From a checkpoint of a small segmentation model.
Training: soap at rate 0.0029, 6800 steps, batches of 64, held-out accuracy 99%.
Data: trained on scattered letters and digits in many colours, 97500 training examples, 4.5 epochs.
Rows from block 14 of the encoder of a small segmentation model, named by matrix and row number. Rows with one number within an expert belong to one neuron, the router's apart. Each number is 500 + 50 x the weight over its row's rms, rounded and kept within 0 to 999. All counts start at 0. Numbers have three digits each. After the name is the row's rms in percent of the matrix's.
After each expert's rows are labels from the 100 images, of 14976, where the router gives the expert most weight on average: "top examples" is what is common among them. Only what is clearly more common there than usual is listed. The data: scattered letters and digits in many colours. In brackets: how many of the 100.
# router: slot weights (encoder.blocks.14.mlp.router.weight, 8x160, trained with AdamW), inputs 0-53
# up: expert up (encoder.blocks.14.mlp.up, 8x32x160), inputs 0-53
# down: expert down (encoder.blocks.14.mlp.down, 8x160x32, transposed), outputs 0-53

# expert 2
router.2 101:463395440396493491462488503473442553450490506440515521579482529559392634505394514521501538518492507527470549526416491548483491429515471466453533456514442474535477
up.0 105:457440400485531445529453493447358479630500457465600465440479496589477471523460534492443519441513480496510408464529516481547495534523583576436503476428486421415523
down.0 104:510531530451436528467480545530616493437509502549437511525435492429508522506571514478517474594480542433468594483494566499504598504527303457476460506465526537557457
up.1 108:488483583528439467393598471489458444438489479530490543515526526478487582440503490421427476513484522391470469560593538619473429460512576520502431511491572482447468
down.1 094:479548506510579485554463486622506501565483493531527468403485528428474412538487515547506475499502604545484522471442436407499532578457440540459558535523428472572511
up.2 078:454529479603609478554535521498444491550433554480548434483497504537442492521479550491526434450411548450440514544479474469482487588496512598480500511515548519512544
down.2 084:513492570405541510526453463546540435482537471597478574505441525480513446522529404509417475537504449495536462454531593496538507391462588382538463546561380531543468
up.3 130:514464539480514509555474564555688481612440481491461468446563472395496572555485486493514551500490510511522498484491489592482464460495504523487515603502472448445553
down.3 121:483609491565500504460545475458425485374552493517452518511462558581520387422560526500544394510485541510469506457526524431505511544506512508503565486517501525503530
up.4 080:434562399495488503540440510463477476556517524533489469548462510528421562491370540545502468483548451516509576510560535517559492526506523495500586481418486511499585
down.4 088:502471502427463431461547594615517491444471435437568522503476511522489469575483478516491559464506591454456450441464450493468496459486468463577446530545510503521433
up.5 128:428496602506474579428483466469535446580533550547485512603552393515533495449596518401494460511466609511409530480506550520514520502550434443477508412534516542610491
down.5 115:622567462529515490511480583500484522458498468509536462370498550449443478466400553512480464514407487513582436516519435506502490475508526537506539549491466456464530
up.6 068:473537541540529479543594516524452496470456545480494527387480520502468530530544561482495395503447493526588410522537449410578452511382551560498415458534475432486575
down.6 083:514527473511423528486418510492455479599502479475507482539451562507452539505453351561525544526541563504502546540461523657561447462522496470553587503552532538556423
up.7 101:544452523544543544566470440427569485570510499467457544490523424529509466509560523526509566467555508511405624470451488502579519502444470449468507573481512586522393
down.7 108:470581399484473499443509488577495505412466528520469437535407587405519516468470485486474562523511528454578424514541491472486537551442479541494547479472511433458586
up.8 084:535570430497461420464505459476439557569450597443535529538485538484545544390546530606501485490517453569481526525478647513661519492501488556496407577555449503465478
down.8 095:450456499456532494533516516547551444493494529458408469506464515394393479580477493383481513508551541418530483503516456507426478576367466459477494412415546490586511
up.9 076:446589499589481515468470497497503539408490455476396425466475496433482494552475524541471449541511468487427494508519513488477477647405596601552547577501448455498497
down.9 085:601425575433517478589494480511463475577545542521520570560544526626498545478432446491496584488508463538494514526511491581521425405497491381572410384501469491503495
up.10 059:474528558494497521535456565532538543528470437574493509440511457492479470511483622568458489526537511526469531546542533462430564415522497569369563521441494516385546
down.10 079:510405440508526427463467514545451359526440409443485570393516545428496538558464463520486518417493635482455523564529539588481441494449498478530455485561451419485500
up.11 092:535594389565480530560540558518461470509562472471457505524415547476545555555433489487491444453407489443499439498495472472542453516601477439513511604467557508600501
down.11 094:408398595460530488493444473498474581533435496504530431506446467483410494512596509462519447524489559536520536525479439508365521491511525499525476469562475492477506
up.12 120:455478428499477572540519502473360500534557525473461422475507485490493551478532467474550492391500473459500447398435457521468519521480434445408504571467538476447508
down.12 108:497461530451496475402477555476598554506515461508509533558493472558531442525495596487415488628457545497533533593521569473486455510568555562544524432547452470522555
top examples: count: one (68)

# expert 3
router.3 111:487415525406429524566438504500480501482534494459385553445461556451586525477485488491434531520537447444543484410540504481480549497504424543511528451466422493482536
up.0 074:511501522541483540468450472598563589573436468619473548495463602481551463457472511507487485456486495532552504473525538558528551482523531368586472505506536445513526
down.0 096:467474483460501522554509452442449357440520502422505555456544442513473523609537589522398496514501456535446456452491461575485447523424461560449445466394469559537537
up.1 077:510490509464523459496432499469495485469466556460520542454450514437519514531583498482442470594521549503571525565467509542588476529435510581462455500542444559528591
down.1 082:521515488510452557520552411485472523537456470556475510520516512545606484503508568564536555487489448555470460353496422487465594504460461526540494480493541455456490
up.2 050:511529530476515505438495512518404519493537513545492511452509566588518567412438495450503494462486517473393466472525532518536430526459533507475407532488447455458556
down.2 086:477453511515426509552469586455465481466587462433477543408500484545506446578459560568407505523465512508481532513564473481506507564490417546531506547457461417535460
up.3 115:515544417567462584576497469573577545466613436506490518565441465561513458464518550494471478486466539554469439460430502394517458384433475494502585461504518501601558
down.3 108:439566531478551444415455498453508431510413548431639482505540497477533567548514448493475528499526469452491572612588597639487506440581462542465390531542523540430527
up.4 056:506481473484528414414493550502508514426481422502443465609532451513543564464573466466461466587637494503488467488439491577463565479554502590460554532492475361539454
down.4 080:499467470489459536505453555473518502380387477480356580484458464552586478513546497487488486449489546416456576593531538525553537509512421508484584479498477501514506
up.5 084:608474529517502504517550510459514465396574432502541449547506561506473565485478442494520449469495458617478520540508541510548527554572550510528415563526420495497507
down.5 093:467550499485527556509532505513461528507471559484482467435471519535553453564492525490528545548468519445467484436525426424505467513329515574472551433533613488554525
up.6 127:485403546493551499518541485491493480475587586481497559570520534474539493470473543481526385520417583500450498519486536526493454486560366408541466435413426465565500
down.6 109:510629461505496493450439490569536511482460509546566386513584482512428470509518422403523495460555469534510469572459492553548544514424554512449500540573561520461532
up.7 063:477481493499507487488506547452563465519479554523477517491452496562445488476528508589516537492541505460360601506482539532503465586612606496531408489549468472392603
down.7 092:622431520407536456503492510464377448390462529530503475471440589513591506520530530504529481525478522518569348483555454500543465548492383529484496538476467521495521
up.8 130:466517552525437540432502505535527511552561364497574518581401504543475522469629559515453443485485546469448470554517551460453535464485414450486451509567475630530503
down.8 115:451502421436526469498531498443496454514456608499443517475532518476553446527415461471526535520482417454495522471544430525529512690453472518479458548481508402567526
up.9 053:481537498493531554567606525573514468569460451376631518520570531492422511492490503429548516457542510528410532493441450466446503469456506512467397585442449521459463
down.9 084:482490515525485522544438477474537458542473556481410477494482589554531524630495599542458498501453473515557487500518494503444519479524458553549504469412533436546465
up.10 099:538477478579505650487518498554484432471495514472540524528572496524445518479501535484478488454522537530522586537435508568505485456432491598515504563491496470500444
down.10 091:487496514410447438495530506495521547514528442435482501511421423473584501556525472502420546560536424543524430453570492496437534519506438486496470399516512527558517
up.11 075:491547507491478460507519487503490490556524506450595470431481470475422523565574472586497487468487475535469513452487465492548511499456462514480453546440466437479507
down.11 090:520418509450464598506469521511547496409539432476401530535440498605559433501490558465456495547433489473509524512587529533582468449442532512444508458528396555445519
up.12 129:483528535582444492517558438546488484507428505486541512488523454507443572445514380496487478492451431369494459456440523588488458482512518680425479567523510516539431
down.12 136:489461522491521508495524502474544560408552515484481441444456483476500490564515469484567489510562523570489528520561512450473502556519484350570526427486519518477480
top examples: count: one (74)

# expert 5
router.5 103:464560443477548520504533419460536529379471495548538456456491492501503464534510442500537513543461466514564538531529533407464432503461620458485517577564457580548511
up.0 063:480571551498493551530455511524498535442515482498519494478501529588454530516485439591488534490432487551392645475521465481546450507483468512494454476425441530554542
down.0 084:522454515509477519449587503502501440497508497529530570519474469388493466482490446422539516545473534445530477527475470543566518467555439539478540507529472440475587
up.1 078:624443598546419529446562486498538428504527547464453477607514492500488534477556603473449554442606586513520506468640463535500558489493497479547556500482505539479563
down.1 089:432534519443488567503536524524472568528420503432445538417509399526508367506412427471550508527428442541491527446393508504437531531539453512558495562464495416483460
up.2 088:442507545456411458385529465498571504562514488486509538550538506417532576520543441416456489474477512491498442453454477591561554497523511518432488516479450501423525
down.2 081:441491492481469484526473500535450486422440488478516510413528423527541513429422494582546460521509512506385428575493428438538471443496508510482421571557507459496459
up.3 119:478428569549475441478527500508434498517473472421443503482527372510449497536522454528443469505576451437508524449572498612490472595516499378533517433504459509443544
down.3 109:496501514473539517542474467480508498507533517532546467435539487598527484510458535427533491512477528535501543519461408480591534431498433515521567493414505416569390
up.4 103:483453468516499484433461588437563613510545588455464588451510517523509526446590428473536456482535503493371465553434486426509436481507495497516488484605455490522556
down.4 100:555604557503508568537583455526506402487489447490562489507455470504499443523315570578475529538396559464499564499588610545487530472499470503496519476483549484538489
up.5 111:480470508589496549492498553477436465565552466505489489528591451595566481551597509529543462591527604478524405532490574540502449486447496451446471505434562411528490
down.5 094:543561520519500406473373515533497503480453566458541538468410476452412512471459550530467493382414395464409599494508493498505492483536551567528490475592469530473586
up.6 066:505508504478543491532444533489536450436420521464530485466478465549507471488564454406522458512456476510502538535567431569455486503458607564507371511497519587495446
down.6 078:529505448447418454405488431524493494461563559441427486461497522496553497521450485558466483456468513475534474441442474549557548479531531496523504476527575495496560
up.7 157:517549474490494546489530609528548503492552514550485550619449424442555468509529560498494453514480492515416550585527464373493416498532440422482546520489545497546496
down.7 144:458518494463574477499495379476495475543460537500493472415551564534490494439461446482502528464471553452498511495481505581523547448540513493494504459535512511472478
up.8 133:543465463583482521471572508539556498564514523543492512529392508472547508482552488482544502498439549522431550590523474410508463533495503505509553476575479501531519
down.8 127:460491527497498557504501518550475536466473525525477480532566528539505482531459510563512505543503495524443453484503491459514444507525476455495487471523512477515502
up.9 065:507364522438523462598520495555469553504571474421483531555522477440428579469556533444512492477495455690502521526461522501469552472493433417525471550497471470529461
down.9 086:571501471558524458536523489450540498494474506534475565507466520532604471447481531523443429457482530471531477520517501538498587499516555485511509458576527462457497
up.10 131:480494443495522578450585559452464549537548508519481387522486520514497537574609478496438435399436429372425459455535435465580499518594498498521562474551535489483539
down.10 113:465517526507452484559481439532524485454500489467424522445507531492564432429445501586523563579494489494530490587444508458474427488469415475433575447509541420546415
up.11 099:502505506547422461489464522440500560413504465432419544438471436519441511500444489581477500487505419464529525370489552500535471504493446508480518470442538491429482
down.11 095:526421550499557504510535460493524420568474512516481376482575465453549551465598539472535492449542573419532506529458456488504496447518437409534461521477455404585501
up.12 138:423580446540552433494458462449451494505595566577526418432478487463492525455538490456517464492392493535420469504535550458430421470512509502520550466551507561471506
down.12 145:529463534543525518465523508550512504473509438464508509559494464577450497518483498527486505464472521441480573553514433491580503471470476479447569520523520423416403
top examples: black (66); blue (63); brown (58); purple (51)

# expert 0
router.0 098:581421472467507532471506501450487488547529526462495508541534415513515430578423551508463480509445529477579577446462427524511563539551422524503476484461450499493563
up.0 142:488414530566522556501542498429340449439467415441476516540559590436503542507479470485454493443417560483553384366532540565516478551447601538460552528443541377532434
down.0 130:489553506418511405511466482583602561571561522490521514476471437541507522538546551541577451614594543529436501679399488427500485512471435441547371422599478551490524
up.1 092:611495434513535537522451577468454550511515439423541517520473517453567541480536472521378483526560353466492541500519476541460541478492589472573570513464459522403489
down.1 080:427527523466426438422517403454545480431483473597479561452518422505437481484467523497495483453383585511575444461548549491526417512459373490422493508578445479581548
up.2 064:475455502492555536566466568423587535433441539507525598441413540463450531570464473552470506517512544532469494476521503525527517513580525361518511461463545508486597
down.2 081:499450406430471561476406463453455479538445426435459561560532492471509525476473515461503418472424492472560536487545546424593463509472488546499598502492522457534473
up.3 095:534471515459575478564427493470489450449391475484514434474498402517475461550522490591456408503507508573536492484540447503501473521462537584467486513520497411618558
down.3 090:507537475509461528490527452473498528531569520410481598548543504487547500504446624437445580497630548422526577499556533569581508524421408518480524483503524568487495
up.4 076:474528523519437415457540508419540552486565434546509443427598586448514524527558467528491507524469379400557425497522589503523464450527580577518534516546589543405461
down.4 080:566524426536512604530433450521501480445517507491495510469463444484521584514528461568532546488572575527442555512578456427440498529465391479495419508483405417524519
up.5 112:501528489486545506525540425579504533531575516533571479432483498493551508579526570521599466542421524496573448442474492473365473571563490535468424492471570454471441
down.5 113:420486480523497534490370530499548487520471535463494498516528510540447559472545504519405478459566444585444491642563513515528438500413539490533560504507441494496578
up.6 086:492506463432496507572528489504439405511513484485510427491488515510436458452394597457518422538513510528548477500432482495600504443460596563581461552521467608504475
down.6 083:420426492498493480409505565476550623488467434497489595531470504485600524584655488535463582479431377493560449445609485492513540539544368479440526495549475456527592
up.7 130:500505546480446531484483557556560462497458533534474443535471523474538537402497560452428545490426499475555439538541463433482426469580445468530468539513515603590515
down.7 130:538606495455625447529499446501479555461494493499562486456602484482444471492474334464629449484498477581515542489514572543485510523485570416494484444610538466453518
up.8 111:508542497464481539523518485534516518536538553397487487449515525569476560425531517503442496586473461485477543544475424574442536597534453372466572530535519435467467
down.8 098:511495539464449530500465571491471466506486423597579472535525521499540425596513506556558545489516471510492401476618548483499523426441481560599501473551479555575499
up.9 058:502438535443529495517505492445490569456491360561520520517545489498519503556359505596533457526568495494392492540442493560514454477504459534538547507499496438502518
down.9 083:520461534520462555530425541561433561507578425493570494484486441482514363451603590506418502440454497458516529459597472444501535472536456515512575422431382567490485
up.10 112:458382494438493508518560549548544593492484550544474470513630434554563466553510524535473446515502424503579495493468563551543544453431415547420563371431487432422519
down.10 093:469566543586489486486386451459546404450450487462578526472458503478442604510503493560518554520516521444468505610565505452454526548469547493550531503549435457538487
up.11 068:538487494540538570349468556525544491529473555528521530447469572540547487503524523455544487363543452468471473502480511539567558479453541540484588485395571496428497
down.11 087:553521522444503605603500445448516559475561419454511473469482475478524530523455558471428533487456565436448551479499489452507511512488459535435482475516493486471538
up.12 131:567515527559490515588441459465400457535484473525498517544569495527551570422558396491527547455502483454498565486483481447485526509464482416525498436551532515554438
down.12 133:471536513494548554474570477539522510420520470432495448436442486447379406524476526506534441497508533614517422544476479490491445520479588478490537579523470521538493
top examples: green (67); count: one (38)

# expert 1
router.1 101:447542598560483514499448510511482521556516557473527521488416413521467519423534495570513427438479493399507431542494530508492438537492440449390530542462494544483579
up.0 063:473526581478437504573511477520483570496462576463498499570472496498526510554525562504477443451542394572489485575479639545462578491436418564455397559502492449470471
down.0 079:517448421483659521478486548480548495505543557434551497414475601531524450497447439509522473466588558439478510439508476445573428517546501464512585413551496511507483
up.1 148:559522492464503500398570556466568528500510538524502439505534537507487545450468476350471547486462547512551507521574475477466493403539495379510535389558462487538445
down.1 132:497510554497506528614546526497415455478441457483407528512529523515450492493495511591609464569597430524486490435470483392476434599469477548527555540457591467444475
up.2 061:464603584509467478445519555480545433434455444519438413484473538460569498520627492521515500482439510601469532587594510523526505428524440588533461486418489426513571
down.2 079:530483464506517552526472471479400529524537511527538540510515463454521449535480551471515416481454508554487491543517440529524509403520507475466473471491405459486535
up.3 085:556555451428553497466525457512491478544481450500551518467387508502520518465510549422503479508572471462509521421476499488517587494452465491446501465555461540525488
down.3 091:480415528573477537406443460434495440569470464537491511427562511528521537585470500628514530501471546471534465600452469509526419472510554534566397514460464475511505
up.4 150:450570475433509570547469423447381534540487476498532438561474489554545552475480525581478479447462472456514478462320408541567477551535501533507526598492518432539474
down.4 121:497493483552527446412539530528524553532530479434445527439465485486527445528596502458488532495539606560459458502613562547502508429551499465431483441459473521445510
up.5 126:463540375578453571530449480440376494420444488512533493495453570487422509556502449546604593463450528477560450438439496521505508536524511522556417584502482513518420
down.5 119:553427596432579414449530532502608565536513428513446542497563473470516522422558506562477368537457434503431551511523504474407443511517461468446540464498514472553646
up.6 093:489527471482425585590417511479518464482432499451626509479482562458528566562550497526542445488532501533546547473513484506439451461425503518460390435374551518453520
down.6 092:516461516503452516435504433545534531560550562567431440440566499464483432423512468536497582534573473513500428561374535531502498548510535541512574554601501508539539
up.7 167:469518446515551520511541530488510516476520518510536545504493503439511491535492481461474502528436556451420440536582404431389396427521479423495490456565488398541462
down.7 170:572513529506467533480479477483544518486475507526466459523517516549458520453591515506479479560490449501500515436457552495553481555468533519555549508497561550442518
up.8 084:566504524476457489445543329512577410507568553469518498591504535479629482539486570485465536521506471494569502482502493507526529394502436507467580527469525514403486
down.8 089:383597492549559524450561616548484606599486407526483589471553577481398514456459458461509439502532481511444561479439489443415382489525551504494467531535436470552540
up.9 163:535545490478484500564504497452513522471558512547434482536515460435533491430483485483501443480429518543399519508496455439465370492467536502520574570528507553531395
down.9 179:483512489477543519466522462475513515512418491495538487514547482587482515567518553454475578516473415481503469494541518479508540502515493486470485469541553510480530
up.10 072:520452464517472488506527517569447450505422513503523570531520405583457620572491453474455516541518511504569443561512532388485476503503507416468495489491495441546479
down.10 084:492553564444565559454571476526520536487506464497492467429487550432533409516499507462532463487507532533496501415446521562506500424516506542530466473480511493457558
up.11 080:585588531506483531553469599447439557506480403577514529547393443488561487590458588488461589450503544516527464558499422571494583381492486513525473548538388492523508
down.11 085:494467412512473448442461499491524521473567515468564462442515492577515507551572379479427482455472500635464437460488547606604474523428495503490453455433504469499517
up.12 078:579483427409374478478515600524493556487520412470487489547496401485532520501538469471464521486593439442462416486458598524475493559533467475472532503532465513469471
down.12 085:426525521540590604584600442383555501555516540516433547450478528552434565562527535501479493490427451551475594427476496582525574492570440510561558509524451477516504
top examples: red (71); purple (62); blue (40); count: six (35)

# expert 6
router.6 095:558410568483532491466429415465463485453528495406584460568526599461413439486541523397486543479525503527446518498498559598543431452424438466459414525592513394451497
up.0 093:532462506576445537530519575460508423491569536426424576462501525503544565532451554442499549562520507557496506514487574492529433553512488380512461483552521536511562
down.0 087:555544554434533572480454421623508586495437575619503419450478532581485476468515477497515482456453568524502462550427445494485573433511520511501554459420517488478538
up.1 102:447489499578493529483576613416554603426526488587535518569443453497510514506492574474490434502519565548491489503486531522497524505496404477361505549450473477585542
down.1 104:478497486481489523550472436524511460592505484393478473441508590488480516450512385555527561470589476492552532568561422495514515535488526465597537497478532525491499
up.2 113:503464502440484558516534524577476504443538441503515535562514425497511486451456538497521449550478574551478454437496489468501517523517368423502571393456478478581553
down.2 109:472537548535549473496532497395544482543520547514560465441556499465540515478576460438509542399491433444494551556554509507430500433473566589481526561602528465442524
up.3 084:517558392480445450484533534449522535389485521494363408515553496501523565612528494543434520417467541507486469547465497555513517447567588589525521502519414396481440
down.3 089:541454554528592553566508537504522487607440454486625522500442511570517473438491458531472482504580507454523519435532433482446508566466453497502398515439592565535590
up.4 119:489493419445499467375574489523487488594459490586431456432579557488486478509500548577531503482442496501553444482545504474493462488499545482535530406533487437440418
down.4 106:451502551558509483614389540490469540461580525499493559666428485543588532468435530472421434544570517464473545528457513532485525558486504526483511547494474496519594
up.5 149:517409530476386444550493563492529455532645389468560508544482472539589558433491581532445444499497518485461455500534533500458536451583437475507465506493465538468498
down.5 125:555614456533520487480551365467513567482474589579392502458463488518445492560484513470545566506459476465487573552480425460554557620433468476483552543503465472592545
up.6 124:468524501504532428584641530503526454475488559494451464498483566432512488556501429473538510508481477544435500540464456459451486518475554546479493436579446539462465
down.6 120:512534506539531599437521514496432541514506483511530511546535447526487485487426521481448504473381488444500487501552515475521489449491522484477620593464570445538476
up.7 078:516498503481452531442512462468581538469497430523417514404484552485482559524500521418601473517532531454499489565496538533546541571464499495554459557499480475464554
down.7 088:519437484418501550478516482453571538509547348531429533428470515543472572498477493380545468507562487467546513527483620437570552632438421538584502518542500446472593
up.8 064:491518480499588484479586375570456504498515439468450482495500558551548509556493544530573462396522508527509527494481449444466522496566519500484536513519544373470527
down.8 090:506468463498531498468555481592513494509405514531562540421507497571531465524481489568665534456519538515498512410469529628501463539510528424588401514468481441465548
up.9 158:498481539469529606540410509469580493430573476630517479469513472528488570555437495551488476460525397533538387486487450440507513459561460377491509396459499465465474
down.9 145:538505465528471514420569464474495519502484481383418508498492463510672445477602525501495505535455611479558591471543558491540473524497533598510624527433500503456551
up.10 108:566425558514508581446486497539517480635552455510542413520487490559469498549528504436548459426489544556553395488538551524481519497557473390464445547414561387461509
down.10 095:450457466423445474533512566492510516439481536531469600502579405399492439454435512549517444512603503401435637526482452445536446525516462584501555462515461548542497
up.11 100:500497456477463607473451507528527522465613551591524499502481561492477539483467458433485518559477442508540577504466541486526486495542508555557477544462464501483469
down.11 097:496560527543547450522511486523463502536410477458468521494507553536508450492504492535526516449473504536487486468469538544481429498460554461477514493524518492481530
up.12 081:451573412445473530510492459494504514451466428488506452462451509482538486489451495469554449579537459422553462426523438501467469482541491551483458546486503570682530
down.12 081:513473512513437422443440558494484348517512511524514597505528484488512520519556531503385511479525569552516454507401581573521520434453494392523534512494438442355546
top examples: green (80); teal (70)

# expert 4
router.4 099:452548521444502541456430476440498510549417479587507594502522457536500536498474569317499498464597588609535504519495542540510479458522466408445442571530506442520516
up.0 141:511500502459490382480462541518471499470515522510380480442411507447525440538460452515563484470407581489447464533515440434419500529596509486556578495547572461469498
down.0 145:522526530497528574509505489459510475543503509513579504515585449542468499449558462459439471522498463450503515491507504527499454449451558521443457542498530548488426
up.1 078:461449496466508432457538477563592484470440539414524513561485439431551509458463562513455422551543535418499429404515562509446537486522451518446518461525467523544497
down.1 090:542532530474490535570474467478510508513507488487511553407517534570472583594528520530559517436531509587475494646452514501564548477433505529556430512513490546472514
up.2 117:543432489425472470506521564552537476558500618397471465486469524570420600478476518573455479484529486483511518473509550435538439519512482588472503551486510526519531
down.2 112:483575521596518589511463487497541521502525445603497553486553505495577467530531523393517497559449491544442464484544462581526493431469521430534525427544600495404470
up.3 121:555565522467488523517485532460518533474592511520409608469467482512500433575475496444379557477545525532408550504435486524486492426550423462553442447423406544551482
down.3 097:563479465543519532479488512552582527541476530511567425491552456553458527390546547504596519516460503529599479479542423479486535543485563525423594530489527520491525
up.4 068:505525465520395540517507436478402468580478448489401515487455511481533521521488425476427468442544465472523501506391464545458569503509493433454479575502406490511503
down.4 093:521498503445502531485426492517525501548522547439576530530416588492413604502489515478532592574497383561474533525526461443520560523451451511525507437563533551552515
up.5 118:469406492462510499445512446540512409406315563474535480459533492505461518531468463497551555427530464559459440496481505434504469406441462507566432453576441415528533
down.5 111:513565534553439534569599499470467548602636415506410543576479540528520458428518467461474400589453528412499588500535492479570480478545555475465569522449544518471428
up.6 119:511527493437437559507483517539534449495449497509427563451411539509409550525447524472516489519481497515530492468345486511493480603531432552465539364573463654531589
down.6 100:509455544559613486519562482458543515508505472556560462564640439424625455509659479497457537491511515486521490478685525493519528505505481484533494610436495413458418
up.7 061:526477563506541424537545491525398504544486517455545524510431418462522466538493564512446473503505485424539492469479457559462543438523507536519429494524529539479448
down.7 093:416509418524442574517570522531541487493466415576488568437554514530528539558392536554594465505507532452456532550504499431533482549499524517512408470574519589482572
up.8 071:469453539563485542445522563476542488601538432517446554496527384583445569510450588531516465513509498508436435535495461472587477541439558564478481517547551512480478
down.8 092:583516458436466483531521454513465581469442522548477542535434529472490569520478513546511454498514437584482544547505631485414535448576465560461512468462407568492467
up.9 079:651537514507578459454517502478457586501539489399553498518534512469547553501408467560479553394603477508509463568605502499489535537491490470509486469508555483479498
down.9 094:414449454459466555520422429564459445456487487522443532477427512535513394573648486484497492554468548515486482469410499408500571443468488459560523422467481406529447
up.10 107:493466513426528446504510477517546452524609377518531492593557560506504440444463520478528398508525504515435525514454536478497487466431440398543512514483549519524562
down.10 095:512517517503489594514519473498469498464501565490503502443421394461521571521497428478465580512384477474401492537575452481547583495581527519478562553585424531542427
up.11 068:504496445494424479466497502558529470519461459534499496502570407475473485528526516506502519403538529640497533527448522500410522488523507511469473569556580477494487
down.11 085:464449551486495516512511566505436474548462515438480503515530483529583453507546504573493526545635522576545509483491517580462517434506535475452513499444502551399574
up.12 085:435493545537592480525494499519477534541495397510506574396498472470518503566517457502498541466503379476496530524547522509507448525431538545508534600428407384489478
down.12 089:492503473499435532535524463502518511420503540490493526559520490438474561403474535547512472475454579521458542575507497555540492394560452510450482383514591579517532
top examples: green (79); teal (73); orange (42)

# expert 7
router.7 091:570505528541554548444523386507510436538615453455570539452536389472557569539477446386552485550437499504503465533466554512441542472528441352583393518441560552573530
up.0 146:521603456509533539540483520517551506553505580458576474518433485554506469423508480434466486489510540483413537548549471379520447450488428555478521433535495479559526
down.0 161:497477554497535545522483491477493489457500435582429495437526492446420520551522497498514497446479473500482456480477539568494502482493532460471493550567535556464489
up.1 087:457393465402483459528501609493482486525452462474551526431606493486468523509432539483554415530550495556574512495548546542540540572508477524429525461486480475454549
down.1 093:507558546576483497497466390470439483559484507508552543511393472515499539464609545470401487547514463486419473446417518519438534455479522511627448501498551506442504
up.2 086:464514461466521462533507421472545546417486554556576452446553503492531460547498619503555597539584506553558577523542500548473469511396517590503547457532457492465413
down.2 085:531479554524436521518449547498525437568568473443459572486555448491449496473490434514490465536455496460480471425428547466512602468510508435501412529501523475499506
up.3 085:489528431472495550489396514517533464442517512457464466504525532514394513468432521522530559553523410506523469444427549550539575469582472519513467587479555511437477
down.3 094:530403561466487380585470513448551548525476508522540524498460529418538501485564514471465421476492567539496575480480499517526463386493490547507417478485573526562578
up.4 066:570489511535475520503460453470613447528507498475573440432544489440417422558533473481548457512462469553461463494493473428492525465503523480459424589470551608554553
down.4 081:510544527519530494492528550518440461504495500490490499559398591531501564477467537441429454561473490521436534441378596603613540534530332456513496505521382422486546
up.5 098:508361537484517449593471502564445562536405541497561511493520498463511553451510524569475505458496442567505516558569508549534431507445504502476453465546486441480513
down.5 088:526576484479464515511526487473552423509585506568501517517538571539592468529552528448541547469534551429505494437448481510457564455487534473476470526549523575499496
up.6 143:547471625514548507364481542469581451482589516465422419515599511427523487499503525502365528529467560532419591515542479522499512536530551471507541491456557486465549
down.6 123:446494379513465529623540494539476572471460493613518550548450524506505422557377503431651486493507448500559468494433495464507454471481494468510548465516463549591486
up.7 066:484418477504422475436516536497492477558432454477497541520542491545472432416573471488377388497553425499574471452485479494500585565535523491479506415489479486539457
down.7 077:455598541471571552575481459481523517439538487501564520470440512420530511513463503473505550501491520471380603480529590462484515452496442572600475501591492533413468
up.8 139:422461461423486425469543488530471555517510492478457483493433536417526571505458529493512466469443572474414446525474454536493446411467574471426536492592435460496523
down.8 119:552523562574450582535479559483448489496500427514480475493572514606507471519549453458481529536552489545560525502557529384535483577492379515573534565546534574467513
up.9 065:444428534531597516454472499453585500500489546518525541497553532610449562525509495418462439560474446578479615476486601500361543582356431477464452430394503522421451
down.9 079:492513510499443472528468479483569457470497530526575521521553527534527518487518588514494575481561570460584470448414540519524536390522514549436462527512458583588492
up.10 059:541560515319539514451458477553497526474408526474461508540515454556489510509479519506548534542538539453486563614401494493530544501471471439490373458516519504507552
down.10 076:441539446505457440621480493421516386530469445505479456493479520440547464415518466463398574554501550411489543386536524546529460589513511483435408440434453524447519
up.11 117:537481445597438481543506506501451504471552466493487469499489507488526530540497430504440532646489455461442482490443473515494454374526533506512474482502549605474436
down.11 107:410469513437536517520425540501528527539464567500484508461514576526457522444545539481492503409451497535520519541552511484551494645515551558511481466555364449528495
up.12 118:552465447539463567547514519440498494406477488583502465476404480520407516533427532520455572551542384451527439504467469431527476537484495486457591401506532484511461
down.12 112:445523572477489468488474474487507480600469534539467522492592497506562539557573367542531492399526551545508580461504504518554544496525457524585495583435531513449520
top examples: teal (70); green (66)